python train.py --arch="transformer_decoder" --norm="layernorm" --head_dim=16 --dropout=0.1 --residual_init="zero_last" --batch_size=128 --epochs=11.2
Rows from block 3 of a small autoregressive pixel model, named by matrix and row number. Rows with one number belong to one neuron. Each number is 500 + 40 x the weight over its row's rms, rounded and kept within 0 to 999. All counts start at 0. Numbers have three digits each.
After each neuron's rows are labels from the 100 images, of 14976, where the neuron reaches its highest value: "top examples" is what is common among them. Only what is clearly more common there than usual is listed. The data: small charts drawn from random numbers.
# fc1: MLP up (model.blocks.3.mlp.fc1.weight, 768x192), inputs 96-143
# fc2: MLP down (model.blocks.3.mlp.fc2.weight, 192x768, transposed), outputs 96-143

fc1.664:474467526494580571549484546500450503504499605488569552403459477439480465499546585464462568504469524453513508457399444464504513543506529535452536
fc2.664:469512522419548554508475543484509495540533469539478416487498473486450466491432509437543550459389550522577497451493522483482495540474509498585522
top examples: ring chart; pie chart

fc1.656:483512500552498536479470539483429627497429552535507471580503562483581515517478511477434493516518465490468484552534536523492510467554490493475521
fc2.656:582460528552530532503483421500525459450445498448426503542523643562583455525459517463425565483465519470496511568546456555468553534525495417532511
top examples: ring chart

fc1.305:472534495538392501534471503443478490418534447542477441505462509558455505493487459520558474488461479527533569480505529491553418514544563526510477
fc2.305:438406458546501518492419480479562522485517459534507524491486494436486516489517517497547525478540510472582417560533507500479535467525519470570515
top examples: pie chart; ring chart

fc1.247:486510471549540472509485515447472538433480509532455529506524510554410487542478512543478495546529455495464462472518526483513505530549426462495578
fc2.247:487481472493509526506494517487410476490514473533508455496539553456490571497444460423538420548518478563462495589466541487512553499533554507516567
top examples: pie chart; ring chart

fc1.286:546501430555475474517488505482444509566559509528527535460634458527514461517457525539519480507503501515490501468501450476509528489469522575546538
fc2.286:476513535522471505518557506456582551495516576494464491509619485522488529512510460521486458440483460464565383538593479492472512481475468461489510
top examples: heat grid

fc1.726:502504486457454552531481484491435524519488399509511511536544565495482461502554458503379462516493478551479545467508576564485471492439578455526456
fc2.726:556536441435550492478500474574528531533595468446553430511512536522501517506521481513483414516454529580454498517560494517544521443449478494431509
top examples: dark theme; heat grid

fc1.361:494462483568492502504509509523501580515444436556537532510442470475491468515511417462461469490545383539531570525480496494564490457486435510528506
fc2.361:484435461544506467429464533467500504448486512460552548498427513543566477486465498499491531503517527459502474551455516489496473509466461529432537
top examples: stacked bars

fc1.759:478487492529438552477527461518461440511467534635535435532534533513488521516508586544544500523465443520499494506495464465491515484570492502467521
fc2.759:535519540516516535539501512554474424456470460596511480497484562488528569476544511510512480490414436520548523506519553513518507528466436462438459
top examples: ring chart

fc1.14:438452518555580534526483567533543545468503535458494496507453451516390516489512479447466485567508425449512544431499465496521541536479471500482461
fc2.14:491486525534544488499519482550560576490515486415484451462439465451488430506444555478515514502452473522574610474510493546542485543448494425480499
top examples: heat grid

fc1.62:498445504579444520537428547489509476573519578524536584538483487429530462511476433542432517480541547515464577468488547494466494510469482518527497
fc2.62:534550465529510542492517476507611493467562595407452530457538478543532407570511475501494473547509509535514525469508453520476572502534532474454467
top examples: heat grid

fc1.165:437556529429503532467471513556535454495466490449503545472514511507607473512463557578488521467519493548508473504491432519515548410533511460487464
fc2.165:535489520496421466531477573512494495483445444570487520520463497517575566449518474507517450536453546407487449494511472526503493449471485461518553
top examples: grid lines

fc1.626:430468521505553488515459556458565550499463521531560541479468518500523484529550523511513517467466547438514557415615465434537511428578514414495587
fc2.626:540597518551545486512518520525504457493487486543478504533480491471519485469488493500463409489528452506486462538510479477501541527514540474379493
top examples: grid lines

fc1.548:484488481483556485515514520412473478483443508483496560432477526521425464474476470509548529451510538516465453491500436500532467492502506439449539
fc2.548:567493425438436524479511587549445499526528428526494526410557448443490478522488484478464465509496499557518443473514485530522473541520500519524446
top examples: horizontal bar chart

fc1.553:483548459502472468457508484519447526456524532450529468458432531505548524503490449549470491435510505511496421521563676529554469499487474525496514
fc2.553:504549437530486521498542517484544527512486552448470521419420555427480513514556485527487518510474445567580508452461492436494571463439507503544499
top examples: horizontal bar chart

fc1.197:497462491539456445492424471536488528516556503507458464553512510487564474514521463547476533487449495568413522511460509529498500494483551514488509
fc2.197:466523531601533493505509524510561458480520634477426495525494484454542481471512459482430487484526513526544573461510493463467510471526424510445473
top examples: heat grid

fc1.649:510480484441574430613456517553541527546483476520535507500471537506536508491520429534469511463533451478562490492566520515488473454579499423525491
fc2.649:462479468557558472490476544454492498519533451507512475490545575458473556472445519515462375490439482432457447504543486472527554502468488439478503
top examples: heat grid

fc1.556:400451579505471440484478451546419468496465495408509493530483518547525492539549467490457475583479439593443568504523511574461525537443499504459500
fc2.556:526522497519541567539438478505536508559506587544443451451485574519476488460504507502478529453495547509482526503490480514480451503488504529458527
top examples: dark theme; heat grid

fc1.366:553533469543541524475462491483540536513511472492503414513472491474469530496534477529564482528540424502421555547503531507576484512524417462506548
fc2.366:455507498560510482562500476488530495514451531443506480549504528535524500459493450436507547532488577503459425559456511479541494423484487480432521
top examples: pie chart

fc1.541:484475534486499515552508501509488499527545541455481581505525468540434586487484478479457515559461528523469534416484485491513448462424458482519508
fc2.541:479436545421506475545618495530469483436486555442518524517509467550394525516524536472519571527489488550503564462523500462519583470489526488448503
top examples: pie chart

fc1.562:515584519556489464447512526515544507518491521486450416446493631497516488539510435482489524519547486555490505483482573474418501522534474506573495
fc2.562:460563469519604518484550444576534482522474509455439502512523598475578510485459521481489463480476429426481482494541485420584572504517459541510457
top examples: dark theme; heat grid

fc1.452:472466427462495474491537511450515477479487496466462441586530533522459549433487439489480530473544466465496447488571517472521541512492502488492437
fc2.452:522541458478488507494531511487444444471507511550476489569579554536446500530474505433416528536488536542473506486511487487562483476462504492497450
top examples: ring chart; pie chart

fc1.318:434471568450569435539495510472536559485438435471522448456497539555446488523550529474493443496465417496421567467510530465528476452466564499500496
fc2.318:582489506492443523512535503504496594442509432478449473471494518509571556493556486481515481547538553457426509497535521546464459486507502468497506
top examples: pie chart

fc1.465:500468473527465515446455509543469504512533555576471435509578543510546446489440513478440523510477508505531443510543469573488537474542541479493600
fc2.465:505470450508434486491523471547428459491543513580508464559491560465485435506489541459517429512361519500480432527509470495439539521513462539516572
top examples: ring chart; pie chart

fc1.670:512528501527543489486518477553510471505503454554510560510534558481504539448474540533488477589532513544578465490471484507508511480483406479527492
fc2.670:507510460480499383449503457534506514460527458509529524498463503497495453498539475503511462516523454466450548516558521453481552619517504545430544
top examples: dark theme; heat grid

fc1.352:599567508511473496431487547485495461521529448496497482391486525486473457501515492506511538488475518448487592516481519523457529440479491518577548
fc2.352:527562449499471515492424484508525441525497524461493516512511505518581484550512602527526486559480560481509532399460505497469474564549529560574485
top examples: dark theme

fc1.113:523562496550507555516584470478461422409490461460468477523539434607522538539474546493528531477490529544473536418540484532492448545425528497481451
fc2.113:489518385538500518517475485548468469490519497528522512466522422476481491538488525507525541516490527474516470479459451459475431496540541542506505
top examples: dark theme; ring chart; pie chart

fc1.682:497459500571563576523525486535493479480477479436544463587455504541408507480594521467524468571517458428483447506504473476485503507479515491475453
fc2.682:493492450499495507510482394491489512481485520468494409543497458463446488415592511520557429498503569542517515466564527411600554485474585491490522
top examples: heat grid

fc1.584:481564432463483526508467536465478497572515523451559419508526505529514523524566505592535523536533424478482519465473529465594543512464489501487511
fc2.584:489461451481523558551499492477549549499555540492483459530470446509456464544542493498472599539450546509472409526463475515526424441511488458571533
top examples: pie chart

fc1.320:532475479471442487543492552459465603528368507509433506436483502526538588512563489559496463473531435505584506498588534552468502558456535469488532
fc2.320:564533456490448472449518487431514463486538492526488566523526482522511516432508549512517415498535548553534453538506561537501416512519454525551457
top examples: ring chart; pie chart

fc1.457:442567455489573529512469442481586542495541463528505538488427504487475536487493478559477520435538511477561520430508513551545534440553568464409509
fc2.457:519512510490476463501459444532548516440480520524546572541521548505504509488443490558498442503554544457527494440488557516523503498437469590524520
top examples: heat grid

fc1.419:520484420479520451537546496507574463452494484435495473571417524470474512471537469476511457528496502469454466452441493524516529403483536512480525
fc2.419:494488513512499466424462539540473451392476477437538515486452553459407465498489464458436557535529497539509466517462516530476527456459493463502527
top examples: pie chart

fc1.746:535468466500550483589439464534488504510423462483488495469518491515407434517533470513512470500479520553465519461558632515554492525525510532575469
fc2.746:525513518456537551489460504417468532589541498485474538492547443546418479487517546516522456505557458495532501635526495508485535517515536479677439
top examples: ring chart; pie chart

fc1.484:482548483487480489439466453470586450401482520410444548509481518553536478525470493438530516476492542421528493559498455530483535458490473464499462
fc2.484:559551514525486485506439495488555511502502527421489514514539505449465466510466549504466565481525462508465550526555483512435551479445452556533427
top examples: dark theme

fc1.596:415457506479496517433529506570484555525560504475525492489504467462445496507506483520448544515508552541449515517443501460509390575441485493466436
fc2.596:507514515551445457433553517468460499494478532540526410421511475465480523496432467520528563503464476546476570549503532529427380531458451422477428
top examples: dark theme

fc1.687:498509450523546472561475523539532513508530474575532429526436535436511525491475508472421455462557533472540530577530451473488485499477479483485531
fc2.687:478465492451480462567535486505445475510516544532538514455403565444442477461446488520456430478474515504477434556499376493427491511517542555491423
top examples: ring chart; pie chart

fc1.245:510528535481572459438470502538502515524453405520460493490509569496421525450523503557465558546463514464450516543491504459472445484464506503512486
fc2.245:552521572482476473465511430462479497509486518488535544493456507461516517517513516495519497601549475464458538555508532493527466512419461451522559
top examples: lollipop chart

fc1.35:590463485490561498499501517540517489529488491478507521569457561436449498486483467528531472468425466542471517545455439528597452519523555499438550
fc2.35:477521577551517475467472494474540570425490569537522465538448515539524572535506458472474456507449534499512372540510479565504471462510519522459519
top examples: ring chart; pie chart

fc1.311:596478492436502518514581565475498556443432532522470510570482582500565485523457551517501562493484491536474449497476514509530526532470461526498486
fc2.311:570551554485530485445551477542492470455516549489435485575518617522557488484483520512538528499484442551498596497505432532553521520509480445498553
top examples: ring chart

fc1.416:445491456409497529492449541527506523460490500568494493516585530497532361503474565506497476536507490532460478507493461488524473420526457508510421
fc2.416:502498543447520496440506512468507483558516535578529470566529552530522542566538491457504528482518578474505525536507477457535530445516422471483431
top examples: ring chart

fc1.602:497391547505468503516503552484482526507523465506510466583514581505465531497544602455410523583484536480481552439461504480505520520553471454433537
fc2.602:489545526475562440399477470469547529463503490562505501489471445488478527525453503457390455528547458517509495541504507460551490523563485516473509
top examples: heat grid

fc1.358:484476420469504492472419449475502480447463543504563528452506501544546521506564535495559470461513549430486464552559522555497473480542490519512450
fc2.358:515557506481426480485496473504565570502466520463499501510543518489546525444492536485514491458480456488465493548479531533499455523493497444486492
top examples: horizontal bar chart

fc1.401:553524486577494457428517493534469491537530476571460463458509564551488508462564514459454522524434464601497480464536570568494551553443486463424525
fc2.401:490538511573546451510510579534498517501548508499458530500479587469520515507466490516484487536538440472550475485530413478539541513491505596515507
top examples: dark theme; ring chart; pie chart

fc1.572:513559462536497426528495473442537507526439442507525493509468482508517541483524460438519421526560444481528477490459540499476495575465509538484509
fc2.572:469563495482440550549448558495451510570464499509513472435500463390509482491511494552519530440526505545557549491512500477502476496493440527513575
top examples: ring chart

fc1.535:468512478506514483549458548486483465492509544472489446525452536546494518476476510437427551514586481510572467585521458486431522510480463508489515
fc2.535:497507510411532497545493527514501450510547496532529580521433540472498441484499555487472409509517537452503510558463467464428458463432621561466541
top examples: pie chart

fc1.185:531530536492532469506501498521516499438426502532459535491531555515474459556464514520416504448579456493521443440499431462529475545533444538532466
fc2.185:495522479512554487513513481502527462543569457536499530487514481520547496510495460514495416457525423431503560498508536473503565445475453523451450
top examples: dark theme; ring chart

fc1.170:432464583476472495550493488524459560539451524483535463509584539517589460476511499554519528377553552430532561456493439497521518489499509529534503
fc2.170:509520518502479446436521484452491527504575561451496488545580524456485478576502474534454480508493512486473392598576537476522510476517450555462503
top examples: heat grid

fc1.605:483530481500475551540503474508529451446451445464582549540536508538502472477546528558457533433496473494462494449495440489544416503460458510446463
fc2.605:491537533525490562453469564463549456560555492480468458518521462415521447466503588501517478451463477514500517416516462527544519471542487575536502
top examples: dark theme; heat grid; horizontal bar chart

fc1.488:506486475426547515432440466472489473401508467531464435480452587459522389535480505545440506504535532527471526560559486541538574449494493501532403
fc2.488:517486540485484496493425498527478460449435480521470500566565577470514490537470459473441530498460483447437487510515515466433499535479547501574546
top examples: stacked bars

fc1.288:442429476488486593534534554463549500471476471470506523505528514515505509515533530511502491534490535498506439495508430519479462565567438496521489
fc2.288:524513496407550526569493530510555477460585469469486485536463553450496466459542526514498561467473556515576508433470467471527449570496478526513429
top examples: heat grid

fc1.479:543527478511485548520523505483493485511475473503524549437489511519504496474493526559519523522512506529537457460578453515518527465492515458535571
fc2.479:478531482511573413419521459521451439539571493479517562500523525515539480507489572505482428454528535474457521445542502472500595498462525465477573
top examples: grid lines; horizontal bar chart

fc1.134:477510487501415467509507454471502475439474498497557530543459479485414473468504525520394510422473545477515521509593498444533509552536524489474472
fc2.134:477517453485477504544440518464445606499418442434492537583529506533484504434458514555481491592500543464575458553518485485526528530521459498471507
top examples: dark theme; pie chart; ring chart

fc1.287:440458456542519513513462493542502550465572538466546493518565482531418511494485560479486483515547505414488418487440461531487489540554499500499543
fc2.287:540494502484570548538432511509508557478582441478423483569497493442420504443522527521479535479514509464546503382445508519524520533476485508495486
top examples: area chart

fc1.648:535427549478468475517438492468489461493447536569485486432534491524488573542454514534552467521576580479464553463442549502494485463518504516492498
fc2.648:438456503463562467472491520510461444503511489564443534469463438491581499437516538467594505548480419514495530458485512522488432485479525431488551
top examples: pie chart; ring chart

fc1.735:531518499484522519466503508522493464405484524469512479525520529518515516505504504449559470520490462423510410574559487515476492487464456511522457
fc2.735:519468496502467504576465480496507517466543467473541517443557497457536473515472520501495440458524470516571476583543459540529511551512459474484496
top examples: dark theme; heat grid